From a checkpoint of a small image classifier.
Training: muon at rate 0.037, batches of 128, held-out accuracy 100%.
Rows from block 9 of a small image classifier, named by matrix and row number. Each number is 128 + 32 x the weight over its row's rms, rounded and kept within 0 to 255. All counts start at 0. Numbers have three digits each.
After each channel's rows are labels from the 100 images, of 14976, where the channel reaches its highest value: "lies over" is the class under the peak. Only what is clearly more common there than usual is listed. The data: drawn human figures in many poses.
# c30: last pointwise conv (model.blocks.9.c3.0.weight, 256x256x1x1), inputs 172-255

c30.251:111149143099120160101178167078109120130149167117124148138116107189066126107152114129154119111145115138067129097131130226223145124162128110053174126110125158120176123092069148136073110106083140133125125136139176112075109170125123077092043156187146159109
lies over: torso

c30.52:104129098127060074089141089113063143147140069092149166126180099151105134135119087116139095128134145088134119162124121133083157134138125142117116124196134104079102120154168132113120125111125135069103168110153159088148070124089110144114141122123155142118
lies over: leg

c30.182:123105117154106120162133124133101138109133098114112129106182046196114144197133137127125122079120112149133123168113121155131111087172110197049170190114119145092078155177160122131098080094142135157073190131128162168147058041113126089093135128118181153103
lies over: arm

c30.100:092131110163099156122110129108075153094106125122166122126112045158129088143132133120104122114086137130121142132144137132103094100075119075161172102093141143069156088107097138126131120137091123147123156122159132099105145111166103090197156148169096082147
lies over: arm

c30.117:127125189130146145109137072185153130147088124162162121128109092170096116145098113096129113138181164138128102079186146111157162204124082136153106123175123143154074123136133098108094158063172151085140104189098083152101114118130175111084150115125105177157
lies over: leg

c30.186:103159200116096079176105122223135161146161096128130085148088131113127105129162113162172133118089167149084154134157104094082114160153093140120123160189109137126114135109164120094115119129154158161166160124092080125133092155128158095170095141127139119156
lies over: leg

c30.171:133171148168121140078141115148121126157126109113124178125123106121114078165128159131131107124153140130134068130113135179124107152183121171201092154063076111117116170086176163106161077131119096081102122193134168120110170150139076146093148067093115152123
lies over: leg

c30.0:154122133094137139111111117117157114103064112174152090148154174156184181146162117126138145112091075153171161107159238129130194137154106132113129155120099085094157149134112062116109110101086169126115087119080098135162155147130092118132104126079055103106
lies over: torso

c30.196:102079116159090141131107115129139057139158117101102111141088103148153112152086139083113140125118092132136154157053127129128119121131063056175111108064106156150155142119195142112064138087097129092125143148153114125157139174128081133112148117107118151129
lies over: leg

c30.127:143115136158143140165091150121119141133153121155095138104104082143103157198128095109181064169146126112130102136154136117144133097142088111098097112149118146116145110099160101147093091126073133129159128081159116150074124130111123137134036054100154137104
lies over: arm

c30.66:085099107139148128118143139091134128125115078110135116094101109150128156159109090135088165131123170091155107168132132178124133125129138156183114114149092137111110103088173112125160109132160100147138095114152133166161123110114170157141074085129098184122
lies over: torso

c30.9:136129168118132116145136160134161137122129110101138129159171099163133182112125149161111115150109109103120188111174084135085071082151118184124115176126081126171138099097133086142152152111146145157129106099089163114105067169140128196102120131144116112141
lies over: leg

c30.10:104050086158093137099132192172125159110136157162130105120103135113110088197149122159100149144106106138161134126119134159156100166066102104171119137127096158127122133097115111161144130110095134133116103095108132120194132111122148099192174108061135144116
lies over: leg

c30.63:139105110161137077122153154092157139107174152151111116140102099103204154085108107082129106139097103096150163118162101137031099125094056146116115105188134145159178156131129090143097127133051121117085113147116147096086138157118061146100145079125103089072
lies over: leg

c30.203:156088092131135085122117121088079135097077156181106164151091164134112135156182127162141119103088143117139151234081120130146079147123179101156142090221099148108081090145105103088118174111112116164109155117160180095120107183114170130091128085141138091163
lies over: torso

c30.123:134144135107126132127088073083081151164191139089160107159194067107096105164099148102130156113088139161135137134129138107104147142192106160090127113150134115138061108098102106136145102088116145073102135111112104136115132204092116152113088119094151127148
lies over: arm

c30.113:134130167136093091161121132092101125110142145135069157123169105139131152123127153099132109091149117081100082141126143097124068125171143128165140154091134120154124146123150144104103105074131117091153108074121136112132109147164108155114116083108179140136
lies over: leg

c30.104:133098145115138155149146149108214123154159169137135121178170142159141175222136173094132169141143147134127201169151144153156088156097119094170124141170149162125075164202125166146149131126131159141167161174150095102160140166168180156132147118112121134133
lies over: leg

c30.82:109160132139112131154147188096111087094134134148177131067091101105075141127137160148100160102176156127096143039085218128121081117179163104164091158082060090153122126119114135104068152123167115090181156133121072092157183152115131137088125127109093082170
lies over: leg

c30.162:118147141120127163079092177154114141163117137184210147111191121126096116138161163143131108147115122131146133171118137076155106123115137087115174138160110120117121130159056155154148095106114127134149142149109116122161139143111076180185056153181078131136
lies over: leg; torso

c30.92:135177092114122145080153107196110140048124100113169153128149091127084126145136145120146073107141115087126168106104145148176102102120136128064159118138102119172082104125149109121075120111103091107130135069070156141130103117078128125158108098097164159162
lies over: arm

c30.81:131123166144120110123145091173119165136119157151171136133117092071123148150160150132168136196082080145149091137179144119136140175159122150219103111159104148102093133122174155101122124189104152130143151156168098108109163077100132151126142156096148107093
lies over: leg

c30.33:139189153186143113087138116149135140133158105114093117122106114099127138111167127156135138094069134101107167094108101069136149086135109088095135145109121173159123119148150128109075147067095125115110114155131115115084136105086206072126126096081152136141
lies over: arm

c30.146:108088091107110169125127085117122063076112115151093097115101137130135067080121120127088113098080125098164108145048132161141110148156136159115149119094084074094193118152147104161134137145092137148083171123128101117119169108111149114127079122149121123089
lies over: arm

c30.108:133165147132134148138112117166099150184194170180150084144116147163115105107096186108177159148138084110171103191097128158123118144133072149126143128131133091115125132086097128122117058068155128114096111125126143109068115094195116154057113104078051119168
lies over: leg

c30.211:089149113141100118136103150107113089098139140129130145115167102147120090114147212172113124119173128099159118113140165112047125169093118161054158030124124113128092136129151120110151153151110085101118110153115086088106145153139194126177126110115145079096
lies over: leg

c30.12:164188107079153063096117122153157145100145092163147113154148095161146198124192104099102139122159161123204132095122139156089091131126191147138104168123100146132140124153143161065195064075147150060071157110162105117171120131107131136187161140087157117121
lies over: leg

c30.73:110136082127119108077162109136105085107111121094145106131106197156123147123118133124114145137093130140108101155089157111185169109137098109129144142166148076153219111152141102185142137089144124147121151158112075092097118135105153146154144145164100113121
lies over: torso

c30.190:100102112097136095087104090043135127107092112172126100137146070189085122101167114192133170117112143152122128150162162161107083132086097155111126142079129163111115081120100079097144103080107132135110122118165146149088143164091114090160093135128145130111
lies over: leg

c30.77:130159136178099119131160084115100136134075149114107106140156128131155174132093102055138165168154132153136128114165154158106130097159150154103140151103137081108101128160097074094117108079128203086097165079096060123083101180090087103159127077113100136102
lies over: arm

c30.142:101083106139102164137112142087123130136133167098149177133096098117090132062169097124104121097070127106157114129096170127150166138096134128085079138046152138134098110091114184118154129152117081136073147153167171158139094104115092110137084143081130129078
lies over: arm

c30.135:082176085120123144131097163179068122102200109084130108102112125090136141105099152143149163125098087168184111117140130111102168194136160138129148149119086196116152139148135124107114097105074135145155115103138124146160131124155102091114113059136158153125
lies over: leg

c30.19:126125083134098131102092179158141121085154155166165148194138107085133113060162128114125112118129161140170091115098079152081136107162152116108093118140080119104091140112081138142158133137158046066114094127123098114095124077137175127113132075131204136126
lies over: leg

c30.59:072120167112110131139111083171180129148130097111219127099168145090133159165136119141170136109068125113128118130138172162110108146143146116164119186151153142109129135185109218127105103106169115119145121121096093100152144127100202120099139124100093106146
lies over: leg

c30.204:187183131127147180143135113105157160136117112172145097167090114102116084114111178132118110114163097128094161171099089129139166112128150118152089141125108174121167095100111156118146124121150116151156133176157141086097141117154097162123059072174147109153
lies over: arm

c30.31:098107089198167132199101148179126145090115144126112172098179108051103145138104126170121149156133127109114135181117087104126071112157117098139127118158122099148148144112148114088119099095106097100152126198100172102097137131075163154151131158112161066132
lies over: torso